config.yaml
spec_augment: false
encoder_head_dim: 16
encoder_parallel_block: false
encoder_inner_norm: false
encoder_moe: "top_k"
encoder_moe_every: 2
encoder_width: 192
decoder_mlp_ratio: 4
decoder_positions: "learned"
one_sided: false
Rows from block 3 of the audio encoder of a small encoder-decoder audio transcriber, named by matrix and row number. Rows with one number within an expert belong to one neuron, the router's apart. Each number is 128 + 24 x the weight over its row's rms, rounded and kept within 0 to 255. All counts start at 0.
Before each expert's rows are labels from the 100 clips, of 14976, where the router gives the expert most weight on average: "strongest on" is what is common among them; "peak on" is the class under the peak. Only what is clearly more common there than usual is listed. The data: babble in 24 made-up languages, each with its own sounds, syllables and stress or tones, from a formant synthesiser.
# router: router (encoder.blocks.3.mlp.router.weight, 16x192, trained with AdamW), inputs 96-191
# up: expert up (encoder.blocks.3.mlp.up, 16x48x192), inputs 96-191
# down: expert down (encoder.blocks.3.mlp.down, 16x192x48, transposed), outputs 96-191

# expert 12
strongest on: reverberation; /ɔɪ/; /ç/; /y/
peak on: /ɔɪ/; /aɪ/
router.12 [143 108 139 125 113 131 115 134  94 132 115 130 122 107 130 145 127 151 162 106  72 164 118  96 143 134 130  99 149 178 150 114 153 149 125  92 135 142 174 115 134 152 217 135  98 124  97 127 141 128 146 127 152 122  98 192 122 146 137 158  93 147 131 108 101 155 120 149 143  93  98  79 118  90 126 142 102 140 126 128 172 158  82 138 152 147 120 126 121 155 131 114 103 127 107 136]
up.0 [144 169 132 144 147 136 116 137 138  81 159 158 124 137 105  94 157 130 111 169 109 147 151  96 131 166 141 123 144 149 100 168 134 169 106 150 141 114 158 157 158 117  65 130 133 142  80 102 134 130 162 112  77 114 181 119 114 124 180 127 147 131 104 166 148  95 106  78 108 121 149 115 116 132 107  93 121 176 151 131 126 140 175 110  82 147 151 151 105 158 117  93 157 129 146 146]
down.0 [153 121 145 134 150 111 156 112 134 171 158 137 125 122 111 171 134 119 103 125 127 114 168  71 171 160 126 140 152 148 134 134 114 136 164 138 113 198 126 162 146 113 141  96 125 124 127 109 151 154 171 130 131 153 121 125  92 121 121 120 143 119 124 130 161 130 131 150 117 118 122 136  97 111 125 142 119 155 137 120  88 129 130  94 125 152 118 138 161 135 139  81 130 135 145 120]
up.1 [106  99 107 139 133 100 176 115 118  86 147 139 137 102 118 113 119 140 137 134  97 139 138 125 103 157 117 107 168 134 155  91 166 107 147 104 130 137 177 136 120 159 104 148 138 101 146 127 138 140  94 111 140 159 129 192 135 120 102 163 153 142 188  80  86 134 116 149 134 146 144 122 106 109 155 104 134 120  76 115 137 139 121 120 112 111 119 155 124 123 123  86 115 168 150 116]
down.1 [142 142 118 120 118 145 125  63 109  90 123 122 170  77 131 109 126 106 132 125 116 151 115 132 143 114 116 130 148 123 174  97 186 145 131 168 131 148 153 140  65 139 121 108 156 121 109 126 157  72  98 170 142 112  75 123 108 126 154 117 135 103 114 111 148 121  92 140 120 161 121 110 153 128 150 146 125 143 144 111 103  86 123 102 140 130 116  73 142 103 110 163 158 116 114 133]
up.2 [133 118 123  76 131 141 136 125 138 118 169 143 113 151  96 107 110 118 104 128  87 116 121 122  82 148 107 125 130 140 159 160 122 103 143 101 143 131 113 116 152 136  97 118 122 103 113 135 137 105 114 145 159 138 129 174 119 129 123  86 116 119 160 105 126 125 137 152 110 147 158  50 137 166 128  96 105 122 143  99 123 102 111 130  93  74 137 104 101 123 127 126 122 156 140 121]
down.2 [ 86 138 132 120 153 117 123 143 132 115 109 124 153 101 125 148 140 145 111 158  96 125 114 137 105 112  87 135 149 114 165  77 118 117  91 141  85 129 107 131 132 132 184 145 121 155 148  89 128 116  97 110 155 153 106 110 137 110 146 165 128 112 128  64 109 135 154 142 128 147 109 143 122 162 115 133 111 132  95 125 135 135 114 158 128 122 150 130 138 134 110 200 105  95 128 135]
up.3 [146 143 103 122  99 146 151 115 126 152 152 108 146 120  73 175 124 154  89 147 140  99  86 112 140 111 125 106  91 118 133 115 172 100 146 176 144 112  65 154 103 111  71 111 126 104 168 114 148 123 170 131 131  97 121  90  90 122 158 114 129 142 124 110 150 113 115 118 162 122 188 107 114 128 117 172 184 119 112 156  98 104 138 157 104 137 121 159 150 120 127 121 130 158 136 110]
down.3 [102  88 125 136 147 143 130 131 121 100 125 143 120 109  76  96 131 107 125 104 152 127 121 130 118 147 128 162 129 126 152 108 140 106 135 120 115 127 132 162 162 157 104 134 151 122 166 111 130 162 152 127 126 127 153  91 120 118 130 100 113 116 137  83 116 126 140 131 113 124 152  96  91  95 109  88 102 144 133 161 119 123 100 153 113 139 149 105 113 113 110 148  72 127 116  78]
up.4 [156 159 142 114 129 138 149 107 117 109 118 172 154  79 145 117 100 104 117 108 133 139 126 153 121  79 132  99 123 113 129 200 125 122 123  91  91 123 160 121 107 116 128 111 106 106 108 132 127 138  91 136 103 193 135 119 155 124 118 147  74 137 167  97 144 139 121 103  90 101 167 100 133 104  99 109 123 111 137 141 105 184 111 134 140 103 132 173 126 124 122  85 135 144 173 135]
down.4 [154 151 157  77 148 148 171  83 163 117 113 132 129 149 146 117 118 149 140 128 105 122  91 142 122 100  78 129 146 149  90 147 156 124 125  91 111 140 126 103 115 138 176 134 150 137 125 153 149  99 145 150 160  91 121 144 129 124 132 145 145 118 111 162 128 120 113 106 114 116  76 128 131 150 144 139 147 130 164 123 126 182 147 133 136  80 144 154 152 138 160 134 101 141 102 160]
up.5 [162 117  99 144 146 118  96 141 117 154 126  85 134  91 145  75 118 141 169  98 132 117 169 116 163 127 132 156 144 108 112 120  96  87 119  90 137 120 138 114  94 126 145 150 156 123 177 145  98 128 121 148 143 122 123 164 127 125 106 125 125 106 146  99 139 158 117 117 182 102 117 168 173 144 140 128 144 111 144 102 131  87  95 143  93 107 123 124 141 141 122 127 133 115 130 113]
down.5 [135 130 138 102 152 109 122 119  97 105 137 136 169 143 126 154 119 119 152 148 119 143 142 138 156  82 151 140 140 119 117 101 140  96 135 153 120 114 106 155  68 121 137  93 122 143 145 110 135 115 110 118 135 136 117  81 125 133 153 151 135 149  91 140 113 164 140  95 146  79 121 113 143 124 151 119 129  98 146 135 122 116 152 156 140 126 152 139  85 130 112 166 132 110  63 150]
up.6 [ 98 143 150 123 119 127 102  94 121 110 144  96 118 160 114 123 148 173 124 112  92 123 141 141 120 126 104 135  93 117 188 136 141 138 134 125 128 128 129 155 150 147 134 109  94 152  97 107 134 123 111 120 158 109 134 125 162 132 147 131 115 145 143 163 123 143 136 124  88 109 117 111 131 138 150 112 105 153 111  99 117  92 183 110 117 118 110  72 106 153 111 150 123 149 129 125]
down.6 [111 119 145  93 139 153 139 116 120  89 119 129 144 138 129 138 133  90 135 113 121 122 125 101 126 147  94 126 139  93 119 116 155 126 123 175 162 156 121 143 124 133 148 157 118 143 143 146 151 116  92 154 143 107  85 186 125 134 112 102 122 141 131 127 157 125 105 122 131 115 125 128 148 128 110 145 110 140 125 127 179 139 152 141  95 117 145 132 125 145 146  97 103 136  85 153]
up.7 [105 134  88 132 152 136 172 104  88 146 129 134 154 108 149 122 124 142 124 135 121 109  81 134 114 132 108 109 117  81 154 108 108 137 126 176 138 142 111  76  97 145  79 104 102  96 115 179 154 146 153 129 128 149 146 140 140 131  89  86 100 188 158 128 157 110 131 139 106 103 159 120 126  94 119 119 149 133  98 129 103 105 117 154 134 110 134 114 163 109 133 136 159 101 144 115]
down.7 [110 153 140 155 109 100 123 126  89 101 135 151 102 146 107 173 103 129 148 111 121 137 133 149 102 110 123  93 128 114 137 140 147 175  85 120 128 136 125 118 106 156 133 137 112 128 175 109 154 130 143 101 164 131  75 147 133  94 139 127 151 146 115 161 121 112 147  67 123 201 110 108  74 118 164 115 104 177  90 104 100 105  71 133 131 103 115 117 135 122 125 110 139 143 112 161]

# expert 3
strongest on: /æ/; prosody: stress on last syllables; /b/; /ɛ̃/
peak on: /æ/
router.3 [130 116 112 128 132 161 136 140 120  83  87 162 111 139 102  87 141 131 102 154 120 114  80 128 122 188 111 100 118 140  98 114 122 113 142  91 123 112 156 120 197  90 100 128 151 151 118 115 144 131 100 126 106 139 127  93 126 150 125 117 126 149 136 166 120 106 146 148 133  86 111 114 125 145 160 166 145 144 142 142 113  98 160 112 141 148 103 119  88 135 130 129 206 134 165 149]
up.0 [110 125 143 138 168 157 105 115 148 120 134 107 130 166 139 136 111 146  97 167 100 124 188 170 127 138 107 132 121 144 153  93 150  87 104  91 115 168 108 132 109 119  87  95 130 103 127 104 118 107 131 128 126 121 107 174 124 137 120 137 126 103 111 143 167 131 141 166 136 108 122 131 103 162 116 141 139 136  70 110 132 120 105 144 147 116 111  73  48 133 132 133 148 111 144 147]
down.0 [100 118 122  76 138 150 131 124 119 138 110  91 200 141 167 124 146 137 101 166 151 134 131 119 165 161 137  99 143 161 150 131 130  95 150 119 169 168 118 159 107 122 144 144 162 105 130 174 153 166 130 108 132 121 164 150 111 118 116 133 156  94  61 156 126 133 125 157 133 162  99 155 118 103  95 135 169 134 127 117 146 122 110 141 164 108 118 112  87 114 117 102 124 125 117 127]
up.1 [138 108  99 139 121 124 122  91 106 130 152 160 137 144 127 145 139 144 101 120 109 136 123 137 176 148 120  89 130 127 133  89 136 153 103 179 114 153 104 111 146 109  96 138 114 112 108 147 150 129 145 132 163 165 125 109 110  73 111 157 151  82 151 126 104  99 141 101 159 110 141 169 114 129 151 113 168 101 144  99 165 138 197 142 143  93 135 137 126 118 120 164  92 144 118  91]
down.1 [ 98 135 119 104 134 106 140 117 160 141 128 124 172 123 138 119 129 112 151 105 106 141 131 104 165 168 142 133 114 176 168 113 160 133 106 135 127 149 120 114  81 121 143 164 123  98 102 102 128 115 160 119 138 111 164  80 111 145 177 114 134 132 137 104  63 131  99 117  91 158  87 123 144 134 150  99 147 109 146 126  86 143 117 125 129 150 131 139 150 132 130  89  94 113  78 113]
up.2 [174 119 127  98 143 135 147 139 118 157  59 140 112 170 151 151 122 170 124  78 128 107 141 132 110 109 174  79  95 127  94 115  95 115  81 126 159 149 179 108 171  96 112 110 142 140 149 130 103 121 108 148 134 147 166 159 115 134 144 121 140 127 151 150 125 131 159 107  91 124 170 154 153  60 121  67 135 118 102 116 130 157 107 174 139 118 135 131  93 162  84 113 137 112 140 155]
down.2 [ 94  99 152 139 136 126 102 102 148  91 155 101 135 113  81 101 115 108 103 180  88 152 148 154 148 137  82 125 129 157 203 112 117  85 119 151 137 117 134 139 154 140  84 154 140 101 159 113 127 108 137 136 130 159 172 150 120 144 135 139 132 140 117 138 105 105 107 125 160 135 139 137 123 170 150 167 123 114 142 136 154 117  75 132 178 110 153 145 113 146 152 141 126 129 123 106]
up.3 [119 141 136 161 105 148  92 116  90  96 104 132 130 134 148 137 150 155 149 133 151 181 129 179 137 153 109 145 127 147 151 156 128 133  97 116 105 137 150  81 108 182 119 122 153 131 157 148 114 164 128 139 130 117 123 160 142 146 164 141 117 168  99 113 138 102 109 159 123 112 163 169 126 130 141 113 110 120 121 170 150 114 166  86 123 105  91 116 127 107 108 126  95 120 135  57]
down.3 [128 162 104  88 115 126 104  96 123 161 119 103 121 198 135 171 132 131 144 102 145 133 100 106  98 146 129 137  93  95 125 122 153 155 155 125 136 124 124  91 149 150 139 121 133 101 108 123 113 129 121 161 116 161 129 105 131 161 136 120 118  97 119 159 125 174 100 150 145  92 108 103 126  79 161 106 148 132 169 130 139 172 106 164 109 113 140 121 147 156 157  89 119 158 131 154]
up.4 [125  90 118 156 119 132 116 102 111 146 136 118 128  93 117 125 130 135 125 109 150  86 142 148 141 141 110 101 123  89 107 109 116  94 136 131 126 148 119 146 108 123  83 100 143 187 131 117 114 122 113 129 127 144 121 136 138 137  87  90 165 121 116 154 103 115 142 126 116 111 124 145 125 118 120 122 138  93 109 144 153 168 107 122 161 103 112 103 118 137 156 144 123 130 113 111]
down.4 [129 145 112 116 135 151 124 101 152 122 117 176 118 118 112 108 122 119 121 154  99 102  97 100 126 151 100  93 114 151 170 158  91 108 110  89 154 113 146 134 115 106  96 145 132 145 121 155 132 103 129 126 136 102 128 121 116 110 148 115 124 101 167 138 150 101  88 165 122 146 149 126 145  92 112 141  98 123 107 137 135 142  90  94 127 182 160 170 145 140 130 118 139 137 144 128]
up.5 [ 85 125 154 137 135 137 125 134 168 153 104 114  87 131 124 132 165 160 160 152 139 119 105 142 132  72 104 119 141 142 155 120 132 138 142 144 151 101 108 101 128 161 139 106 119 123 127 149 146  93 178 121 140 183 157 111 177 153 120 154  92 138 145  95 157 146  97 133  87 126 150 153 124 144 111 100 148 158 146 118 131 165 149 132 127 143 109 118 142 143 126 188 148 113 134 113]
down.5 [154 140 120  95 106 118 132 157  81 101 144 155 184 113 139 114 125 104 125 104 136 120 150 132 143 140 146  98 112  93 112 156 103 126 111 160 158  89 163 139 154 129 120 121 136 140  96 112 137 140 113 148 131 132  72 108 135 120 157  79 106 103  98 103 171 108 163 112 134 127 104 138 115 117 120 133 125 125 128 102 104 115 172  91 179  98 106  97 124 121 126 124 171 118 102 152]
up.6 [131 105 141 107 127 127 101 118 156 128 129 153 146  89 119 118  90 198  79 116 129 149  92 128 161 156  96 108 146 118 128 125 165 175 163 105 130 142 144  90  97 127 168 180 139 145  81 105 147  97 109 110 149 115 130 125 131 108 105 120 123 106 131 118  96 116 114 167 157 144 130 137 100 130 124 132 108 131 175  96 159 130 104 142 117 129 105 140 163 104 124  96 107 114 128 106]
down.6 [119 134 124 150 151 154 120 131 111 127 113 128 164 126 148 172 143 147 173  74 117 110 114 125 142 116 122 158  99 123  93 149 171 133 175 103 124 148 148 113 114 116  90 100 117 110  66 107 141 166 137 133 106 108 147 143 138 117 138 124 101 112 119  95  99 150 170 110 126 110 144 136 136 163 149 107 169 152 129 134  96 106 131 107 136 141 116 113 191 149  97 131 116 129 171 122]
up.7 [ 91 116 125 111 138 131 151 132 113  98 123 136 104 137  90 101 134 112 127 105 147 120  86 121 153 177 115 133 105 158 138 114 149  70 123 198 152 102 102 106 157  96 149 127 122 138 162 107 125  92 133 152  82 105 135 162 138 144 121 149 155 127 136 115 120 128 120 125 192 114 142 106  91 110 124  69 152 131 112 132 115 101 123  94  91 130 148  50 128 136 121 132  98 150 174 109]
down.7 [143  98 100 173 124 135 152 159 174 151 114 132  89 183 131 161 105 137 115 104 134 122 155  98 158 130 131 118 115 136 133 195 104 131 140 117 145 187 127 144 141 159 103 127 149 120 133  80 116 116  75 114 101 163 110 101 132 125 127 132 103 111 122 144 112 112 131 133 103 132 109 124 129 153  69 143  86 122 151  92 161 140 134 148 114 130 137 162 115 146 104 130 120 144 104 131]

# expert 13
strongest on: prosody: stress on first syllables; /aʊ/; /ɑ̃/; /h/
peak on: /ɑ̃/; /aʊ/
router.13 [139 122 148 145 130 164 120 153 172 179 120 149  83 125 117 175 139 140 108 132 167 153 191 128 126 168 120 107 119 101 125 130 102 124 133  99 137 138 150 158 100 143  73 153 138 141 104 113 128 128 121 121 190  97 119  80 135 120 126  80 123 122  68 131 157 137 146  84 117 128 107 110 124 149 102 142 106 123 154  68 103  99 116 174 126 112 125 111 123 156 120 107 124 129  89 142]
up.0 [ 95 138 128 151  98 161 156 124 115 119 137 128 133 116 130 144 167 137 115 131 141 115 109 150 126 174 142 116 156 145 186 108 110 152 148 154 113 145 105 126  89 154 116 109 159 156 116 149 123 135  98 109 114  66 111  84 123 127 128 122 163 116 109 113 107 107 115 100  94 101 153 181 130 133 126 141 145 135 110 114 101 117 123 191 129 174 142  56 118 165  99 169 144 138 115 174]
down.0 [127  90 148  98 109 132 118  98 116  89 153 129 186  99 121 195 112 113 117 170 134 128  67 175 137 130 140 196 137  98 111 140 104 144  92 121 131 150  97 198 152 130  97 134 145 102 112 125 117 148 141 127  88 139 155 139 133 159 116  86 112  95 152 138 107  79 113 133 140 126 134 164 119  86 118 133 154 146 121 108 150 139 102 130 129 102 144 183 139 145 179 111 142 112 161 126]
up.1 [127 138 160  99 108 135 103 136 144 149 116 144 115 115 138  94 123 112 133  87 138 146  84 136 114 130 101 109  94  99 119 139  73 118 122 105 140 108 120  85 129 130 128 125 136 112  92 111 156 114 131 105 118 169 114 190 105 130  99 167 113 153 161 194  93 111 128 163  90 108 125 173 156 145 139  65 104 122  98 100 135  87 141 167 177 146 133 120 111 141 112 139 106 123 130 148]
down.1 [111 123 122 159 107 129 105 159 142 167 115  98 157 128 145 179 133 187 138 127  90 158 135 115 120 141  97 147 156 116  96 147 130 127 100  78 134 144  94 141 149 140 178 114 128 115  87 121 151 170 139 143 133 170 110 140 130 132  84 155 115 107 138 100 153 164 105 142 142 100 116 148 106 136  98 156  87 150 126 120 174 106 154 146  95  94 151 108 129 123 147 180 121 131  70 162]
up.2 [168 136 133 106 146 160 121 108 123 142 152 122 119 142 101 139 103 126 106 115 131 100 121 129 131 122 128 131  93 112 132 164 127 121 134 106 146 118 118 168 150 128  89 132 131 159 127 131 153 136 113 142 143  99  89 127 155 119 121  63 153 127 132  63  98 126 124 138 161 198 145  85 129  97  94 122 125 129 120 151 105 106  75 102 126 154 140 195 149 158 128 133 129 131 133 157]
down.2 [110 132 143 119 117 138 147  87 144  94 149  82  65 111 166 146 105 140 130 142 138 102 129 143 103 182 153  93 124 123 133 123 130 105 127 154 107 133 104 142 148 157 133 122 135  97  95 120 119 131  88  93 136  86  98 139 126 114 138 148  95 163  95 148 112  96 142 132 117  93 117  93 145 171 112  78  99 187 123 147  93  68 134 121 110 166 146 133 108 123 128 105 105 147 102 154]
up.3 [119 143 136 114 139 124 103 115 139 106 116 128 113 150 117 135 130  96 141 108 130  80 125 124 119 105 121 128  88 120 116  85 143 163 115 150 128 140 136 124 145 127 134 113  82  94 106 125 149 134  50 130 149 173 131 194 118 121 144 126 171 130 128 117 109  96 139 115  93 144 124 167 135 144  86 156 181 146 112  89 145  80 115 134 118 125 137  90 121 184 136 168 160 104 123 152]
down.3 [106 148  98 157 135 139 161  94 137 157  98 152  93  96 130 101 115 159 127 166 106 128  72 176 156 109 158 126 132 107 124 125  93 119 137  91 107 118 155  87 100 125 126  97 120  86 135 109 129 117 150 113 125  74 156  78 149 132 133 145 147 165 160 107 132 114 157 114 161 124 104 153 125 129 116  93  89 168 135 154 134 152 122 123  90  99 149 118 109 126 129 132 129 148 144 121]
up.4 [131 115 122 144 107 111 114 118 115  95 114 120 108 101 193  94 143 109 123 129 125 153  98 116 112 107 125 117 130 155 105 200 139 128 144 131 116 157 115  93  91 103  97 104 103 115 154 117 140  98 119 145 160 115 142 106 147 147 151 119 153 134 142  92 150 116 110 133 117 151 162 123 128 118 144 134 139 119  78 138 123 104 118 135 141  75 101 167 117 166 116  88 127 121 108 149]
down.4 [115 159 125 142 130 114 109 137 124 125 113  91 131  70 145 149 111 138 161 163  79 115 151 175 135 162 147 121 134  57 119  74 124 122 105 158 107 147 103 138 132 122 140 133 130 133 134  98 129 142 210 114 130 166 105 121 173 103 161  97 114 129 190  80 187 105 162 147 116  97 104 123 118 172 108 132 127 155 127 120 100 120 144 133 119 114 149 139  81 114 125 102 183 120  96 153]
up.5 [ 89 135 132 160 132 148  91 121 152 174 150 156 138  92 136 115 149 145 125 104 171 159 126 150 151 111 137 115 127 139 157 110 124 122 120 135 168 126 133 124  69  89  99 162 129 140 148 128 143 128 126 167 142 136 134 131  79 140 116 113 111 147 123  82 176 113 135 127 125 104 131 169 134 164 142 104  86 122 154  96 154  93 136 148 120 116 136 126  86 162 147 118 149 122 123  89]
down.5 [114 111 134 116 142 138 102 131  82  86 137 108 134  85  99 123 108 136 133 196 141 136 117 132 129 125 134 155  96 151 127 177 120 126 171 135 140 144 167 149 109 121 174 164 102 161 149 134 142 118  97  91  78 148 114 104 112 125 144 108 140 113 123 132 130 153  95 147 142 130  97  86 148 124 104 121 202  87 155 160 135 136 169 161 109 149 131 141 140 129 134 113 154 115 164 108]
up.6 [114 131 133 131 145 150 128 100 114  94 138 131 123 124 153 146 122 136 109 157 131 137  66 131 117 126  75  91 117 139 181 123 127  91 114 134 140 133  81 137 141  94 120 115 114 110 138 155 120 121 128 159 118  79 125 118 124 124 123 131 140 140 115 133 106 110  74 110  98 157 133 113 134 158 135 128  81 195 125 119 146 120 100 154 161 141 113 122 114 145 125 145 125 163 116 119]
down.6 [126 101 128 153 184 112 147 155 147 167 134 152 100 101 125 106 141 177  90 154 126 137 145 154 136  98 141 150 148 115 158 137 128 128  91 101 114 154 135 129 122 129 132 126 101  78 122  98 174 139 183  96 154 154  85 129 139 130 108 117 141 130 182 117 134 140 135 103 125 146 104 130 100  96  87 107 137 121 114 154 120  96 121  94 134 137 108 123 100 132 118 157 132 114  86 100]
up.7 [124 134 140 110 114 145 133 162 147  95 106 122 114 155  97 121 104 148 122 128 162  90 117 160 130 164 152 150 136  99 158 166 104 121 141 115 144 131 159  68 106 160  79 128 135 102 157 123 107 131 102 111 156 136  82 117 116 144 145 138  99 114 101 120 104  89 135 124 154 155 153 120 159 116 157 105 145 138 127 121 152 101 128 158 101 140 125  89 127 139 110 120 164 121 157 135]
down.7 [102 142 174 128 158 128 136 149 135 118 120 146  75 147 100 168 123 128 158 132 128 128 120 182  87 135 142 176  68 115  82 123 120 152 140 145 128 155 101 207 108 151 161 140 129 123 112 141 141  69 108 119 158 127 143 122  98 128 120  77 132 155 137 121 125 102 104 113 114 143 158 131  95 112 158 137 160 188 187  86 147 111 139 107 115 151 112 153 149 125 114 131  97 115 123 146]

# expert 6
strongest on: /ç/; /y/; /ɔɪ/; /i/
peak on: /ç/
router.6 [110 114 132 154 123 106 137 124 135 123  89 120 148 107 152 132 124 110 167 136 116 137 121  93 143 146 126 145 168 128 115  93 117 128  80 137 132 115 106 103 103 117 149 119 121  99 142 196 125 124  88 131 122 107 119 139 139 116  95  84 125 108 134 119  96 147 118  99 148 154 149 135 155 156  82  84 145  89 131  83 157  69 124 136 105  89 108 130 117 111 118 138  88 127 103 105]
up.0 [143 111 116 146  94 179 141 147  67 127 133 120 140 136 139 135 143  86 165 105 145  93  98 112 129 159 135 100 127  89 168 103 159 116 108 107 128 133 118 135 136 130 158 109 148 124 143 133 197 177 115 108 137 135 126  83 100 129 132 115 137 115 112  70 174 105 152 128 124 138 148 140 127 107 139 143 127 180 128  93 127 133 206 148 102 124 133  95 159  95 138 130 150 125 111 127]
down.0 [168 131 130 130 106  99  94 114 112 153 122 165 102  96  84  93 131 120 172 102  98 126 111 123 127 166 138 138 168 135 118 111 130 157 155 120 122  94 137 185 104 135 132 149 143 103 146 141 118 133 120 142 131 113  49 113 136 116  95 131 116 140 133 142 155 175  88 137 138 158 113  67 150 100 138 152 135 152 143 121 101 127 197 110 109 157 122  93 111 135 102 121  80 112 134 132]
up.1 [136 141 142 153 154 143  91 124 123 132 195 112 136 121 188 125 156 136 141 113 113  86 148 116 151 113 125 131 117 122 139  87 115 128 139 115 121 161 166 146  64 131 151 153 146 156 106 164  80 143 147 119 115 110 120 123 165  95 129 146 118 122 121 177  98 129  95  94 144 180 136 120 122 110 106 130  76 117 132 126 114 123 173 128 117 142 133 165 184 170 150 154 103 103 119 134]
down.1 [172 177 145 169 134 112 165 124 109 129  83 138  93 111 156 140 150 155  94 103 116 129 130 131 138  98 143 112 123 131 108 158 134 150 131 121 150 119 152 117  70 122 149 121 141 111 102  71 134 145 127 133 126 183 149 111 135 121 147 100 158 105 173  93 145 144 106 139 121 126 141 136 131 138 129 129 123 149 151 150 113 111 119  99 131 193 117 148 194 142 136 136  90 128 111 114]
up.2 [113 174  86 104 131 124  88 163 127 160 109 110 113 130 134  96 155 153  92 151  91  87 103  99 126 129 131 114 133 110 156 124 160 114  80 100 138 114 130  96 134 121 153 113 146 100 162 136 180 160 151 113 108 143 118  97 133  91 109 102 165 124 125 113 119 140 121  88 134 186  84 118 136 137 121 131  93 120 101 107 160 110  93 157  99 117 133 115 126 137 132 204 127 141 105 103]
down.2 [120 118 144 151 113 162 123 110 181 144 125 101 127 143 142 156 149 102 124 114 158 120 133 105 129 137 101 127  87 130 106 162 128 123 206 138 109 135 107 107 149 120 153 113 136 138 123 160 134 138  74 131 137 109 105 172 118 115 100 152 152  90 133 128 133 138 160 154  93  88 164 120 134 139 160 131 171  99 129 113 116 138  87 127 158 134 163 131 166 138 128 120 105  90 147 131]
up.3 [113 136 117 134 156 102 170 130 166 115  99 171 177 132 134 137 105  94 138 146 155 148  93 122 120 142 110 178  96 145 126 115 182 147 149 125 126 115 121 129 100 144 131  95 149 133 191 162 127 146 124 126 149 108 165 119 122 165 105 125 115 144  99  90 136 112 109 103 205  84 122 155 138 113 127 112 163  91 116 148  76  95 116 153 122  98 116 132 128 165 153 138 130 134 129 101]
down.3 [132 110 159 141 138 107 145 115 174 103 126 117 131 117 125 123 115 113 130 132  99 142 118 199 127 107 145 150 126 135 115 157 132  97 190 134 110 116 142  75 153 126 116 118 133 155 156 101 124  98 159 121 121 141 143  91 144 117 149 161 135 103 120 119 138 125  96 137  66 157 133 153 122 153 166 158 104 120 141 126 158 100 145 138 130 104 157 115 122 107 157 105 155 120 133 152]
up.4 [132 107 124 121 127 141 153 147 102 134 122 150 175 124 129 145 128 110 180 126 129 122  66 137 131  71 131 102 144 144 128 112 131 152 110 150 142  98 142 183 115 104 158 122  83 114 122  86 144 146 135 109 124 117 111 171 128 151 145 121 143 159  87 143 150 130 138 123 143 158 104  70 129 173 134 128 144 137  88 159 138 128 120 109 109  91 141 126 126 133 143  88 114 141 143 194]
down.4 [136 120 146 156 114 131 160 126 151 130  90 142 111  81 144 153 136 117 134 160 132 127  99 176 147 114 105  70 129 124 129  86 137  97 130 148 138 119 127 108 144 133 122 100 103 136 164 163 141 115  91 142 147 142 128  71  94 164 133 120 165 122 129 151 132 153 135  84 133 134 119 114 153 148 134 147 121 126 118 113 169 158 155 123 132 138 144 128 135 126  95 151 112 103  74 157]
up.5 [122 125  97 112 139 110  85 128 103  91  76 108 136 134 118 125 111 146 155  90 126 132 104 155 106 113 116 172 146 112 105 162 185 118 179  98  98 111 139 157 130 106 199 144 170 140 107 129 117 130  92 119 157 135  96 209 149 133 124 109 115 141  85 124 100 175 135 148 136 108 141 114 137  88 126 141 127 141 134 159 112 103 156 120 124 147 108 149 146 133 145 128 155 164 116 164]
down.5 [171  94 148 132 108 166 129 117 131 133 128 147 112 143 130 124 112 120 137 113 155 128 139  94 120 132 111  79 126  98 154 122 104 110 126  99 110 138 159 166  95 111 108 113 112 140 103 119 163 126 160 166 119  66 155 100 135 156  99  88 154  97 155 130 132 126 101 113 163 101 137  94 127 122 123 129 129 128 140  91 109 152 135 114  90 181 143 129 119 146 151 143  82  98 104 125]
up.6 [162 190 114 133 150 147 141 125 109 121 117 135 136 112 130 140 156 114  92 116 144 146 115 134 133  84 121 147 125 128 126 140  73 148 139 102 122 124 158 114 111 141  77 125 111  92 153 122 161 153 130 150 133 100 166 111 146 145 141 152  91 114 107  70 122 146 131 157 149  57 106 104 167 139 132 130 107 111  90  95 150 103 122 127  64 133 178 134 123 145 145  86 126  93 121 137]
down.6 [148 123 120 125 114 168 131  99 113 104 140 112 101 168 161  97 104 127 111 114 132 114 135 134  96 118 134 136 103 145 130 126 123 189 116 171 144 105 109 144 165 135 128 100  95 137 124 123  84 141 109 147 165 119 131  86 139 110 174 138 107 121 139 126 139 113 129 132 126 160 125 141 170 116 141 133 223 119 118 113 137 139 115 181 127  83 153 115 121 134 102 148 115 110 119 136]
up.7 [108 200 113 121 139 125  92 120 107 126 152  94 142 126 152 100 128 195 130  74 156 138 147 118 111 102 141 134 139 143 162 135 181 110  96 114 145 126 120 107 135 109 156 101 151 154 134 155 131 122 118 115 148 133 101 131 106  91 145 153 128 136 153 108 114 137 110 131 130 122 129 123 151 181 119 128 177 129 116 137 144 126 143  95 122 177 108 136 187 136 132 129 148 119 145 137]
down.7 [131 115 125 103 163 142  81 141 142  86 135 115 119 175 136  81 115 120 142  96 126 125  72 139 134 135 137 146 131 118  90 139 111 106 123 146 114 102 112 156 152 120  95 139 109  76 150 134 132 110  70 154 152  95 159 108  93 120 106 150 144 137 190 110 144 129 170 104 154 135 145 129 163 109 111 134 107 101 130 124 115 116 167 179 156 123 148  91 102 107 100 161 126 105  94 122]